Rows from block 11 of a small sound classifier, named by matrix and row number. Rows with one number within an expert belong to one neuron, the router's apart. Each number is 128 + 32 x the weight over its row's rms, rounded and kept within 0 to 255. All counts start at 0. Numbers have three digits each.
Before each expert's rows are labels from the 100 clips, of 14976, where the router gives the expert most weight on average: "strongest on" is what is common among them; "lies over" is the class under the peak. Only what is clearly more common there than usual is listed. The data: melodies that start on their tonic, played by one synthesised instrument. In brackets: how many of the 100.
# router: slot weights (model.blocks.11.mlp.router.weight, 16x384, trained with AdamW), inputs 64-127
# gate: expert gate (model.blocks.11.mlp.gate, 8x96x384), inputs 64-127
# up: expert up (model.blocks.11.mlp.up, 8x96x384), inputs 64-127
# down: expert down (model.blocks.11.mlp.down, 8x384x96, transposed), outputs 64-127

# expert 5
strongest on: pace: slow (87); the note C (75); tonic: C (38)
lies over: C3 (50)
router.10:135101196166172121058167086123089102108116137166128136135128168103145156112126069113082150114144162154107179168128121138082150209106079157163158152106091084151090124143135144064181100162145133
router.11:118087136122160141140141122163149091107109153147107071130189089105155182107157058158149101080121144148076139128074163082102110148129161104167138121152150100183110107177140146083112076139136114
gate.0:130115128140122127106128114138139129125127124098128129198146127149143126176128130118081130129134123128079123117124128124120127000138127168120057122130128109135128128136246128116116128127135138
up.0:128127132105128119144119128125143154131124123130124115108130197164133042136137155139117138127136125123192128103130131127000131000139135177137252100117126182130130120122095128119125128129135136
down.0:080130131099160140194155137127116172125100140085155102112096128121134106140145255097126128128128122123131127113112136128160133131126137135134121138125098131142166131134056046122134088150125118
gate.1:133111125127129130128126126146190102139134096123128113128141074128129127185148125131228128115122129127104128130135133141109130044132134120117145127054097184121128158128112123198113139054133129
up.1:123132133138143234138123128126128131121117126171122131126079129129125135132123128134122124132133124129125127125131127128132139255126129133132082140134133125128111135159082132129128116130132145
down.1:122113134113133136134021132129125145107115123149121120128091113156129127191116135133116135127134128127133180129150135131127128121128128128128120140144127134131129135102127125124129085127124127
gate.2:097133118130143025122127122130053145129128127127128116124197060124142133135130126128043122154124130143138122157122116111140129148083127154091138126242127124134128148156115120098121113130125097
up.2:149124123118115153121128128121128131122082126242126125134230127148128128165128130129195140135130124128134127057129129172205127141122132128134178113250127139132119109129124127128135128141133129
down.2:131129129128163043141093043129125134133127118127196131137097143172109023145126130128129121128113130124117112133059100128220076130123198147140126127126137124132125134131126129140126095128116139
gate.3:134117129118139114133129128134126128143128092122115154126127135114128146098126123125078132125149146135061134128128137123144126182119125134129229139086133131126143172088072118100125122129115110
up.3:127128108136121126117137123127130124130125123131128129128000100112100144233126183135170114129123130117125128132118142117000135097119127125131105128135130131131110104211122131145127128136141121
down.3:146129124140125127137201114147126127197132131128127098127128063139112135134000124210132140126127128128127128120117130121134130075128126115124138128131144132139130145211120130128129106127109127
gate.4:131155129123131135139130139133138133125123127128125130132159108139118128155130118132029124130132128133124122127130140114197129137126129121128149124104127040136121131126128115128147128120126120
up.4:131148125125140141140131137152128134126122131239121110130135127128116122136130155127132120129130138133189125129130130127255129124112132111128139137169085105132125141161131128130126126109123138
down.4:111133124125148120138125106106152092125222134115098134135146111121132135130119133130099116160126112126128129016142135129182090130142126166092066132223071140123119119129127206101139134140105147
gate.5:128138131132160125056129139104128120126129125152126138147146129131128131124135127134120127123130128129063126135128116125099141147122132135131138153125134130124116129082137118128127132239127122
up.5:129128134131129123116129123108128119127139017139128124128151130114114139043131130129127117125126125127130104128128130125133131136131128127129016116143131071144125159126142125121008134127128113
down.5:112171181109124127091121132116073121107123093121121147132137133161079138122106105118125198197153106126138135104118127058136127119096130121121079126128102117154134171170130144102140136126131142
gate.6:177129117113116119160128157133130126137132123127135125126234150199130128129122119134215150120121125127129128112131138139128121154128131132128163119130128127133171117123075121111155128135123128
up.6:146128129113129128138130129123126218114130144193128129111127114119128121131135130133134128126126129127108133130125106131140130145126115087123137153255129141129133192130126125135128130143127135
down.6:211124117130128139180161123128131255124154255123126134205133130131128120150128144032126128129125132128108114174094045127126129128133141130128133125129184129117126161128130119043121125125132023
gate.7:126136136126132154139140132128129113126136109111119113121173142118121124106128098129117126118133132120151128087127131129123125255132127125119132123148131123128129189134090135145129126127202121
up.7:130131132181137171118143130127129009128112144128130124128255125138067124179158130118234129125132134127124128105131125146223124002112130130114119114110128111088132128123178132106128128131118186
down.7:034133117132131140153134132126130162120122053141130106136117235253135132147128131084164125128125128129133029058072128127128133127102129125142128143120126060132130140069159107134122119124128142
gate.8:133131126125133125136133128112135120138132105125142142129128128135131129137128103129255126130130130122113135060123133136063125053222129130127247124035133132127124133130145120167128127124129029
up.8:129132118116120074127127129112130120125128044125140128134000102134131132177131115127139155128127143128071129095130130128118138099128128128127176125132130145142117128128184108041127128130135100
down.8:186136117129128141218137117067123137153143133133106128143124129097153130131150071119127140114125131111108117000118136198104149135154134128131120096112139139106128136125120113089158136133133090
gate.9:135098126133135151131125132124134081126127129111127128141043138255133131127131129122142129119129129127082132126127109128137126219119128169133104122235130129128128127115095128127118127157124116
up.9:132113118127123129152129125130127125130135128067127136126194172115126117153131147127255140130127132127177121129133131137255129153135128125115255140103128136131136124130094129139121128154131083
down.9:126200122129091121115128122244133128125124162126129097132123113095119123125120239156131128110130110124126128151121085179191111124219125119123126130169126135137153120076173142079152126131205161
gate.10:129109127104064088148119135128140126133119121126113182128135098155146125033125071126139130132111122127118137122141133129050136255136134127126255150130130138131104102128116128126107127125128088
up.10:131135113138160127102128125130116124136127131154137124129122133131118037130130103126156127126132132128194132125135165122116127072118122126127131128160125206133129150120112127137137128126147105
down.10:127128103128108175127125135159114129118111125097123124138111092192148110141126121115113055062125173126128152160146113111123155147130124111137124119141159210177135141122148121149126087117135137
gate.11:129130150125127117124131124128131133130122107127114131111125131113148127101126140128152182140122134125000128127108134139157133097137127147122143127126129149122136051126154136132121128115130141
up.11:128125115132147150136122132125109115123138176128141121087118119141113129170131123130189097123132127124121127124144112122117132029126128122130255137172127139129139101128098122137131124129130131
down.11:119144157135093127114247138057146128126145099125141062128164117088154129128159136129112186129103120124244145130124125095122129118154116112130121133135162144128125000125123121128132133140176128
gate.12:127129141136125092124124128127118134119117130129130126119109087133126163131132132128136125128127127129095122128127199128128123112127129108130000126255128126115123135102117133125125099123140128
up.12:127130119129118120122128131146124129139122161125134130149108060125128141125126142127118124128168134151125129138135138123135133111126140134134105130151128126116129134143154124108142136110115126
down.12:127128113082114090133058177115127160130139106099000130083153139128134142141098116128068113174213151146152149129140136121154135155126123122146102129127128123152128131195097127126120128059138129
gate.13:127128127119113129130121128131128091128128130115118112083137133130130128078127141128102130153126146129129127125132080130095128255141135136128133121092127122136132110128000127055128129123122168
up.13:126128127053126129130122128137127143128128128141128126126128123163134129086117190129082127128133135134147127128129131128255127232146137092100143125093127104105132111122144126121126128129126157
down.13:124126134128129137123116120118121127235132000137130026101137136187130100115105130102123255139123138135126114120119159126129141116136133092123136128106130111127100120144122089121110082113138097
gate.14:127120136119124140129127157128136125121128131134128131116131127111135145155148172129153155118126142128255126139117137127166163255126129119124142132073128151122117106115047128127124130135123152
up.14:129122129183103138128125124144128123129094124137138127133138098106122148097124104129122122128126151129110130126129129159195128255122123067123112154146127003115101121106103128129128130058131144
down.14:125122113126130100139134089119135105128129115122136125132119099104134142133123165115118114089115097115109133154124133161216144140115099129107089114122156086128155130078089135129144143000115120

# expert 1
strongest on: pace: medium (62); sine tone (26); bass guitar-like (26)
lies over: F3 (25)
router.2:131119121109140120082212084054065163111159173168095134157113103146202106128106117175154183128092069080133121118135177142141154176112129176172175108140102099131108101187134110170182112131141176
router.3:149093074096130145141137139079091116134143166133100101154106087152190125158137092163157131124102095112102116155155149172174180146119123120144147145134122106157148082171178135100155101127151160
gate.0:131138122128128147130181119129129128127131132166136137146123127039128128124129151122127129128130143128152125123132129125149128147136124123128136159129123192133131140161131126075129128125122118
up.0:128126130145126106214118129125091137129130089112125110123119163197133102124127123134144119128127121128123133138127133129064128125128129131128097098126150202104143120109128129245127128129132131
down.0:040101107125129083094165150158168153134098183144116099124111143122145106143152144133087143108125114153120130165164120141075087129135142132157198076110122131058123124134113114147121142110130110
gate.1:128145128095130124139118127128128130127128129094127131131121092134128127069127126128150125127127131128087126128128124128116126088125128127128121127132133136128132125121142152130128128126128128
up.1:130095128140126129126127128128094128127128084126125132128138169128129124144129128128135132128132126128255128129140136128154130206129128130128141148110122122128126142140027127118128128128129127
down.1:131125137136121127119106136125114108139130128180128179126152131135130118131148125129147130105133149157057161152132075122129124126127135138099216153128145151129128125133126151151127115131130120
gate.2:132127150141126123125147128128120160138131136148133126123124145124126073162129123126132125130127129122126128139128135142112118106129127095131128144219130000138120197113127132125130128128131121
up.2:132132127116129125128135121127127129130146145093131124147088132130100130133126135128134128125143130132146118130127123128154129104131123128129000127168129124141134121130127125090128127128128124
down.2:141125088168057116127166105109128152238137097124154195142120195122125087117233093129177129136128143147049117127128133132127134110075128139120007110113182134146113129121177129135122235131135119
gate.3:128129129109128117143129126175134144134126104023134122114120205120131127109127129121041128133127130148144128128154129131029127028120129130129244127066125118130135129131126127000144129126125107
up.3:122122113134133119131129125129120128132117129180108128140161117102129127167131108128206147120125125124063125123128119122098131255126127123131040136203131125127198159098165128135058128132123128
down.3:127088163141126223186255118123146169138146168133129133127127130065126101087144129104091114132122100199131139134121000068115153087119130128138124139126149140149125151133092126086053128038025060
gate.4:128128128138133145112128126123126118134129125172111156119132144111128128010128115138058128129130129129108128128124128136112131124128128129138069132135129062126126122129119128158129128142131130
up.4:122127123131137114130092128127129128124129122131126138136176074117164130119128126130000127131126126121127134130126183125055131166145128112122021149129136101127121153131130128106147128069127128
down.4:123128145126144130125123184117073127155129132132123090058133116130000098130130139113048126128116134129084125125125147125173129127114197129165131151152105118131152138123123140120131128128129127
gate.5:130134119120128123148128130135140121129130151165139021125008131135121131130127136124130140127166139128085128129133132127135127112181135123122094103124108148127124000123117128117127128126159102
up.5:128131127123144108144099125127128128125128171161138109128112120138127144119132157138083119128126143125117128126127130115101125105143128126126129117128142119119128110131134133150127128136127136
down.5:124121130136136043119111255134130128194054149127122101136110119105127128128106190053089115127132126130126174038087206128098121140131128128129062043102169128143226100123121130135135157127107138
gate.6:131147128127122117129138129128130134126128140000128167128101154137119131108130105129102129135128129129135126129129166134143125134156122129113117164035136157126134168127125133154124134119125125
up.6:127131127131130126127131129124131130124094133000128093131023136120128131050131092128073104128101128129118127130134162129148127142135116122126079178019128155132137177127134129137127130126117141
down.6:126127116107143091134144140100085157165137085131127151136111190141111145130095088163027111121155089114125100161092124129132118134102215101102125068104108000149108106093140135118109136108134101
gate.7:131128125167113139137119129131125124131122129220133106135094149140128131108132130141157141134119118124124127124128125128198128049136127128127100104083119115119116043126162127117119131138131099
up.7:131110128135130137141119128120129144122127179199129107127068126186132131156127134129169129129111130121132128123128135127141130141136119130128068125000115155128121111122157128126131128134132108
down.7:146146125123113125054121187074113137166133154124122111039150113123126138128095140099131111205118131123060124116102218126133176173118126127133112143168121185152129112111147128071171132127128098
gate.8:128127122127127123128163128135127128126121127122125128155000111076127125132126128128129128125126128129128123128130126131135127108116127123127052127147119054135141145124120127128130128129126118
up.8:129128132117125105128050130122129127129127130125133117096128121124135129135129142129127127131127127126105129132127128116132133135132127135127114127130128115125125170121131128074112128147127150
down.8:108109128137128079033136117125127078146111134133103112086123129204126113127114108127102198184126095129171126126156123130213116132187071092179144138129141118110113198135153187133125124104140101
gate.9:129136131125127146132129129132132129131128121106125132127127107126128134175126125126140126125129136122105128126130116132134133255138130128129083129141128120174138089069112127126129128128129128
up.9:125127132146129128202128123128126128127134147133127072128099130124135117000143127128066141123137123131131109137131123131105127128142127122127179122073110156131132179129027128152139129128126159
down.9:129093125106128131131147133128129096071126127127126153198127128129170044100128128120086115123128042128167121000126125131187132131129121128128176126126129133080117130150148125128107131101135130
gate.10:127129136119130164128128131128131130132129116123131062132146015000135143024132172114137131129128158119115128134120184128074128131140128128128032131046127096128127134131248131043179133211129133
up.10:129128124103092125117129129122125115128128128127127133129060132124128127041128128132108131135125141113151143128128128120184129000117128145128045133119081132124128128165135133141108134131115129
down.10:136128127124149135129128131128128118133102129127126151051123175129097122163133127138175144119114134142129070123135115114129126123086152137031165173128109125153149128117124130145156028129153076
gate.11:117132131125138186142106136136132127122114131128125135105125172137136124008115104130158116122122128144118128124133178115000130188183091148132120129039146124116144104132169122130145128128124138
up.11:114122115129132128115147132135127127136133122122146130163115164140123125108128082123141129138128110130211128105123111148245120255131125118122093121150132134147131058128101132097128120126154116
down.11:128102129128128127120134130191112048130125127136152144132133115097112131112128066110131124154123070123130126200112112126130130103139126128133129130128118129147128136188189134133130142089107164
gate.12:129128128129143105152143130132108123146130120145128132123132103162129090114128127126066119128125128131122129127145129134131128109129128128130104128129122185219169121125255127135131127138128118
up.12:124134134215128156093041129127103126128129121132123111080205138157116117087127122129251126127128118126120128134128130127134131255136134124158118128113120255144123109128137132133107131139129094
down.12:125127151116000138128128123148103135054129086125175134149121134133099128121112143142128131091128198141152142126126123129116138124203124129077133131231123185152131124141129119131127137133130110
gate.13:118110125124129131118128129125128127123132138122124152128126127213138126134128121121084129132126128124137128128133127130122128255128128124128110127107123107122095136132140128128132131105122128
up.13:124121119126125120127123130128140122128126117041128149119163138178130128101117148125205116134121124121121133125122118129150127255125115090127133131099123189114148126127083128136126130102092129
down.13:136132122070123134115128084093129089141143142137105126117109178000125136131108079126133149130132128101153079206210127023129156137127141128147111150126130129202206108102140228125131134111137124
gate.14:127133128124045152130156123130130123139121114137135118111116065144129127091131124128103043127137124127063133127131157128034128066121137122126118126141127117111118158182137128133126129117115134
up.14:169127124122104133126140128120124131143159135133130129135017142120116147162130152130141150128128134121140133122133157148057128139132115123127126131159127124141153151127119130134148132143117134
down.14:097128113133129107135134115129144250068130128130128128130139133129125129125129161173152123127129126131129126128131126126126130127141128132130130195129126117143127134165076098126128129129135099

# expert 4
strongest on: pace: slow (69); pink noise (30)
lies over: no note (85)
router.8:125156105159154139091121117173212133101103092098142107075152138080098134089167162073146099125120105168162062103149073118144128110072121100161154178132117164093132117136116126113072117095130114
router.9:146146104143128112109142116168233117067100092074135102075129135114130134082155155089144107161150094136135068104147040129098115112089146092103149216153136151107125101166109095133026112111142127
gate.0:123128146122130151132135132127098131129127094111126131127110122137131128125116108129129124121110136116133127134128120136132129100128128153130124128161117232123129149113115127134128128092151132
up.0:117134128132115131121128130129000120129129061092079167156151223128129124012116083123083128129126124127085144120127130128203124138143116128125221122066117129128126137130070127129139124124128134
down.0:034016134110135142117167160110112117093127177123125109150124128149137130129107068135031143113174114134132220097166096104137146154121148108144129143112122177101123168137129093206118114128137125
gate.1:132166152139128137117128131152089105126130128096128126124146121109129118000128130121150130133133131128113133122128135124105126061126129134127130098081152022125096001113141131122121133129134126
up.1:124128117104116128103119130097110124132140112124131130131118135155080124000128124154120123126129133139131131122121120134213125073152132115126120135104130000112123096125125123127148129142156127
down.1:104129115100120127137134119131109107116119113111154111146148149086152122138164120107114100135133232162126255157110150128150114137144120133074099141115125051135145172092114087132135175112092139
gate.2:128109119121117124106133127128130120129128127116109104137135126093115062148132153114126117128127134124109129114125121123155143134125126131110131146162123113129136128117000117120133130169127132
up.2:141129126129137130129136127125100118125127123124135128134092036167123128108138062130138137113120121127119128148128131124126099102123131131140158107140128140123101117131194124131131130128136118
down.2:138138130146076104101105149051133107149084128113106118130118221120104114119125131130132127113121092141121142163106123145145128081140128138113131120020159135082123136132126165110160148142145164
gate.3:119142115141133135127184124136132112134119133128131130140128145118155131040106199127148121139126133122124129158129135131052129110128122133128137090148127022138133040187087128126132126120134157
up.3:110136111163090088101128140170148115129117133088121110104116133016115133114104130116145127121125099125138128129131126137122174139227129149090138119116141083143128086138130128108128117128122145
down.3:133146129129093115106104134171134111105125121141138117146137143022119158121134079122125099143139126148026121133135139134096090137104119146137137127101000124139128170156138116131000136135134135
gate.4:127144119132135130120123105130128172127128127000127120128159084134104148177122177133054128133131123125149128129131118127093130128128150128130023142134130069128127126118011116097108126114165128
up.4:121120128114135132152135139124109117128127120198134146121132132138134144075126000116128122124137127135121127131124149127142149126132128130145218128147124103129098146128128127128125132129110126
down.4:114088144166109131147155126046102086138143087189163146147161085092170121105119041116125051136168136126125121124142133113126114157171255172093127142161148049170111125233124000147078137117114099
gate.5:128122127146129106124130127121101126128135109136131115135000129118113140156127085118000123120116125120095128122131128129061123191164128162127053148126093127129127126130141135183147125132127126
up.5:124132127111127126124126112128129147130129182190125123125157128153132122118128171117127128123130121128038141129117123108170128125114132125131126121106145101129127130124141131090147123124127145
down.5:122110118126115097070128153186104130119126000183128143104145107122110109137153120149126124255171115106202156026124130104136125128065120113128125122159149122218147076115116102125098124150128148
gate.6:118131130124129142130126129123130163133128000128095136133108135123142111099128117128128128130128125130181133097132140076138126238126129130131172143147123118126128167127085134084101119139128069
up.6:112129130122148127132121118138136143118065104131146134122140133120138128027108136131129087107124150128146128143121132097191130155105128130127014143123132032132122137126069129101120132095126137
down.6:140128149079129160153137123139148140123130126133137209051141113165123126131132142162123128124078129128123215155131089116083113123126108134115138185146131138130119176146242059105136143125132127
gate.7:128128126112128125126128123121132117128140113088131105128080148094118111235117181128108127116127128128123126128119139138151155170133127127129010107152126141124124129132127124130065131128138115
up.7:127129128125139138142129128084118132131128114133130136130091149143100131093131103128253171128132124121131128118127118128225121151149144129112255130111135173131116066122124130184128124122130138
down.7:103123159138107123104136128161166120103091094230084110136111130188127131136139133174145111135125125137125154158161094116127110078131125103134160164093134150134106107133138137114217129166130154
gate.8:129116129118124128157117150162129127128119118148117116131090166127103119114128122129000155124124132110147127130112132125077131154134121146127120128153126087150106131136134133121233130147108115
up.8:112130130141124151138128151126132118126103125180122094131150116052136138088130097126133107110140135125131139115130119123137138085123128100128102094099142124114123124128138124129130116128132138
down.8:121200056122153117144121149094118117216130130136082065113136106170131140124120086194126134127131203119105117153118131115128141143130095088129136117122075075126185132166144133227126125123128123
gate.9:132128116094100131129051059140210189102117148126122120122153000103117123125103132124090129143129127165123130130128126126112130081127156072105129133114132112116130150127135129114128128133111138
up.9:121091128127145137173121173110092111128109126107136130131041130144130147157127135121082112131134128130152124167134110118147117133103124158154128109143117173123110090049138131137059098128129131
down.9:130125090122211119115067081125163126124134147126140136133145139123166155120142235133084157114098162205132127114124134086122119103183128120133140049140136128108083090059129115199119104127176135
gate.10:122113131129127093128093159132126119130124123125108135127096000148101112122130139118164129149142136131097138128127133126167141157129134136128000167137125088128130130133086127131161134131125115
up.10:127137128095121124128127120168125126144120128201137166127120154132135159148126056128133073112131113127159127137140109122249122114115121143128175118144123133129142057082148145126129127130141124
down.10:136112169126152126072114148061083141129144170135160128142141139108140144119098119086152153108145160159107117130109136138123174172149162136135103133107121042114119138109141118138104119110140120
gate.11:112148135116159133114129129124125145116132130133116118129137122107130112149125134132255123129117116127116130134129125131125137123119122112124126142058121134137127101126127134099122129071129127
up.11:128155152139126128122128145118072123135128128074121146117200134126129129137126138129140106124099126115082128124134122129125128127102112121118106131136114062131122135125140133130127129149149178
down.11:105165137143033146109115071236117111124149126107140134093129125105192118118123130124168124039129128086104114117201093124139124117102146155201153108128084145127118156112128075114158120143162176
gate.12:127135127088140225136128132095101123126106058146130128126253120129122128109134043134177120129097125128120107169120138131206126148136124109126147130119085097128144206130161132117128155127128125
up.12:136121129120123117112113126132129128128125128004128133119131124125130139126132122128113125141130147118130128132121128122035129131123130077129109149252094141127115141123134127132126131144126121
down.12:122114124127230141152135126112152107134011131058127129094117141149121131131126119098119123121146136139080128117050142177164128132095212128081044156147128151102128132126092160138113127128110073
gate.13:126127150123129132132124129129130129128128125128121122125113145119134127255118137128151118123134127127201129130135119130255137147107128122128142120144154089131121143129095127129118128135128097
up.13:121134129138121129123133140124112107127255146144125129134122119130139116122138192127129137142136127131120130128125163120061116100125129130118087141032100117127132127128130128094125127117126149
down.13:081057123188140133124128146141217132131132097172169106119142255089121151168115176116182144151147122135064135119136139147128112112157149134124133073127144150070118097117131214000121114119120082
gate.14:134118127124134132132129136123133124128129125136128137109090147141135128137149081133196127114146130128139123127130131135213128080133128129133105122150113099141130165129120113125129129138126132
up.14:125163128129127163131135139135062123124121133120119130123157052157125111066117124127153130134107136125102130129116136127130135131123128184132057121162128140124126139120110128128123124118137127
down.14:067136126148214123097126202132132127128106130106099132126134068083097125144126099131109133120120109096140132161107109128112064129129202134121135202173167106151048218128102140138137153133140150

# expert 0
strongest on: the note C# (96); the note B (70); tonic: C# (51)
lies over: C#4 (63)
router.0:124174150138108140155135177094084152081155125202144098173171180163161135169157128192166172145100115095091136111095157169166090122107091128115138130115154077127135143150152119062118128104140057
router.1:129109144140180153141154158108093178085129122131139116174165148171126172181097127191151132156143119096124172133085169129189124116131127139171136167118169127134167124204151142082098111108155078
gate.0:127128116132131125139119128126129131128157116151129127112103128120122104216127134137080121128127125132166129129127158130009127170128129143128098125112129129116156128130255122128131132000134128
up.0:128128143127126140116140156130127128128080139110126128153206133148131173074133127121160132128130130123128129130127023128230122111122126085128146131202127058162111135124000136128128122171125130
down.0:123146113114111128136150125150063162072114127161129152124140130104133127106124091130164117119130114056109131128132220110126176121132127100124084130136126123136144134014109128089100140142129110
gate.1:127128072129136121137122139141165125128129142081126131118097097149125164103128102130164089126127120139152123124134120123074129111129126130129129110108129044124169143136114121089113136104124114
up.1:128136110128163124145124135149129112128101133128128132120114103061126155114130099128140129128127122135191125135130130091017090120128133128128130116059131134128132125132065119068074132129125112
down.1:080156121111086145109146128095153104174144127113192149137170135126146132117135112114100152132139150130180165102095130033130173128105130133142129222163119142173166095141144123110137098118138119
gate.2:129079119136124115120129130128128140124133126132132135138125046138127123039126127127105128128128128123185128126123157127076127154133126132126130133094127094131116134137138128129129129133127120
up.2:120119128128077098061131130128128134125122138241129127128196161124136124138134144132220144129129125129132122128126050132083118020131126140128255124161130234135134112123132127128127126135129126
down.2:134129199121127128126135125255140151130127117134129127151186203178140148071136188159127098144116121150183070122127122134138112195116122128128149126092120137080098125098146128127090031124170133
gate.3:126130126139121106128132145128128131133129131066130141129118113112128125219127127119005128128128126128140135128128153127141127092127140134123029138110132156128128046128183128127127125128123100
up.3:125123130125130109115131143131131154127121140130125131134125078123127126126118124129174126172137131128130128136137127127131127255132136136131169133255128125128154133148189124120119128152120093
down.3:120126134037119122119128132128217127155128162123084110123141124126162128054119108042098109206224187129111125172125116130128196108126120130130138124127189129133125112120083043107129248247128126
gate.4:114126150124129124129132142128120125127119127125132128129128101178129113134132127130097124125141124127147126120128123128066127089117126132128120096136127132113114164128130128130130128131199128
up.4:150131113132127139120123111129150133126141153120125128126130130104179133137118130153255129131119131129109134134127134128151128152136128106128155135122129107144146104129124128128127128117046123
down.4:169119201130161099142148161139125098092100111019135139130123098208157124109229123153144083078114173132108139127136009148227117113163113090122124100137178126117072159129155130155156126134112142
gate.5:129128126131121131125119130124133128130117109255137139151036096148134124121128129133106130144144134122131132105136148141107132090137128128128168141155129119113117171121128128117146130125123129
up.5:133136127149137109123123127122114128120126129140112128166000215121128130147142155129171127131127128135105129148127126103112128000120131122122109113159109113140119147124123129066111118255136132
down.5:129128000149110128144140130125124125132128182130091129113100141128123129129126127107203105110123116133128118119128123127123129148147128114126128132126172123126121106223174237077113081102138127
gate.6:082137122124121136128122131124124116128115129127121122123055228146155139145124173129126173167136133134124127112132117133137131124131132129139127135134122122126149113116131123124096126123118130
up.6:129149128126149119116135162123129128130129137129132143142020173106122132144132144140155039116133132128213128119128153088151129150128130140127125130255128128127124125130143128119130128127128101
down.6:114149120125137142130166128142154155172133122128162120128127114131132165120144027090128121019127122126094125123069139155081120145128118143112173165129131131158146141119036053131059150083149117
gate.7:136124143128136168132151120120116128122124127053129132124131137128131128141114129132112129136126126129103141119128064122111132139133127122129107130145128108146126143190188128107126126128131138
up.7:127128129103140104138163120135107137126106133137130130124126125105126127169114130128169139135098126131016123128124081130000122244088109127141112132099125066131131108124122130139132132137141128
down.7:102098064108090103120127133128163185149046128128124106122078146133142129127146126098116126121158126138133126128123127128129122129086135128129128127101154118129081109149140163127159174086141117
gate.8:127129128126180123113134128123131125128183128117125127122049097130122127218131116131181132128128126128153130128099148128095127038128129128129083129127125159141163119128116129136120130168131115
up.8:129128122123118125108131128120131115129148127114126128112128126120105127194129100132174136128129126127191133125100144128062113057129128128129128129129124157132182121132126128130117130150133116
down.8:137130123190200124124128128129131107126130130232101128122124096177127112141079103134000104127121205151133120112097142133115141127117033107000147120121152156081131125138090129120054130127164103
gate.9:130132125128125210121126134130128132126127115093127130128148129113126105190125062126255132129120130127142126127125123128210128032129127127129017127069128140141131049153122127123129124118126128
up.9:125128129129123126113128128138126162123131175000126108127223146123137071118124255130129131128113131130055132123145092132255177130022129131132138126132128143133124067091087127117135130154120164
down.9:144164149110089105096098081147138127127098134136128092136197136123125125162130129127147117123185083124121255101132135134105125130127122049130183127119111134118126130130131193097169125137128159
gate.10:084095107125131128230128134132110174115119144140128172129128114114130180163133125179255119122124143131088129255127142121078128128169125100127089126131130119127144144133125130117126128129115130
up.10:128119116127120119218117130131129146127120133131134162116121126120141125137132128161155143124129130133072129255122131128131110147127118118125128119031128127133134135128132131144143124128142074
down.10:108146107118117112120127146123128116104107119168134127114155132211096127176123130152135108136142165129130129129081050097128101156126096097127105154112111128110104112096145123124123120116111163
gate.11:129158131115215119123126102133121135136114124122133127127087104198131131101118131132122128128128129123136134113139133121111128135130129137132121128141121127127126125155128124127121134125138128
up.11:128117131118128125133129127123132127129138125169127124126206127169120146120129000126127134142137125133094128132126110141000130255138127132126181130132137145132126124129126125099129132115137128
down.11:127126122127116140125121114164124121107145119154130121096128130077132129130131080130133107129132136130235152104134000126128137088127134143142129151127172160198160144130094000143118162126077148
gate.12:113128128123125127076133125124134119127143124125128130134118138116126143115126129126131127129134129125134128123125122128123129116159128134132148121111146128127137166134133126103127123148125128
up.12:127112128138127135146137126124138133132151140255132146127098191113126127185125138136079132121113116126114126139139151142048140071139110111127122116131127129181135115129141128124131126130126116
down.12:253185074200148108101175163123140113188131111133137128128122170111231229132131129217128123129127125155122094162128130125130124122182125124121104058144166136128119106122156209082123124136130187
gate.13:136123154180130137128126127128124137128128135114131136129000123145233130129129122128128208127135130129120128125131122132109129162125129124131133129145128025146130131128126128128068130123133129
up.13:127120116125128128128127133135133127131132124113130112126162093122153134245127131079204127133131128125124131127127012131146128112125129128126112132138128103123137124067133133123127112147128126
down.13:160208152149175122160133047118120130127148139125105115112146155107106091161155153129141128124132115124090116146120095099083104138128126184131129121140126062163104145132123114099117053118117088
gate.14:130130125107120118143119126133127132124129130122148123133098110132113162128121101127189131139153132124187129128135111141205128112127140124147050131139128127125115137133109131083140135125131153
up.14:125122127123132122187129128136124140158139099150141127123160134130135104147123123141000122128126122128113126131146139151049127146162128120139083127230125054128118125129158129135143131128128123
down.14:127142129120121131122122128145131129154148109137075092128157061047169100119160067222012128086160072129127121156122129129141128120120175127197126122191129133155130129167096129210193127036127114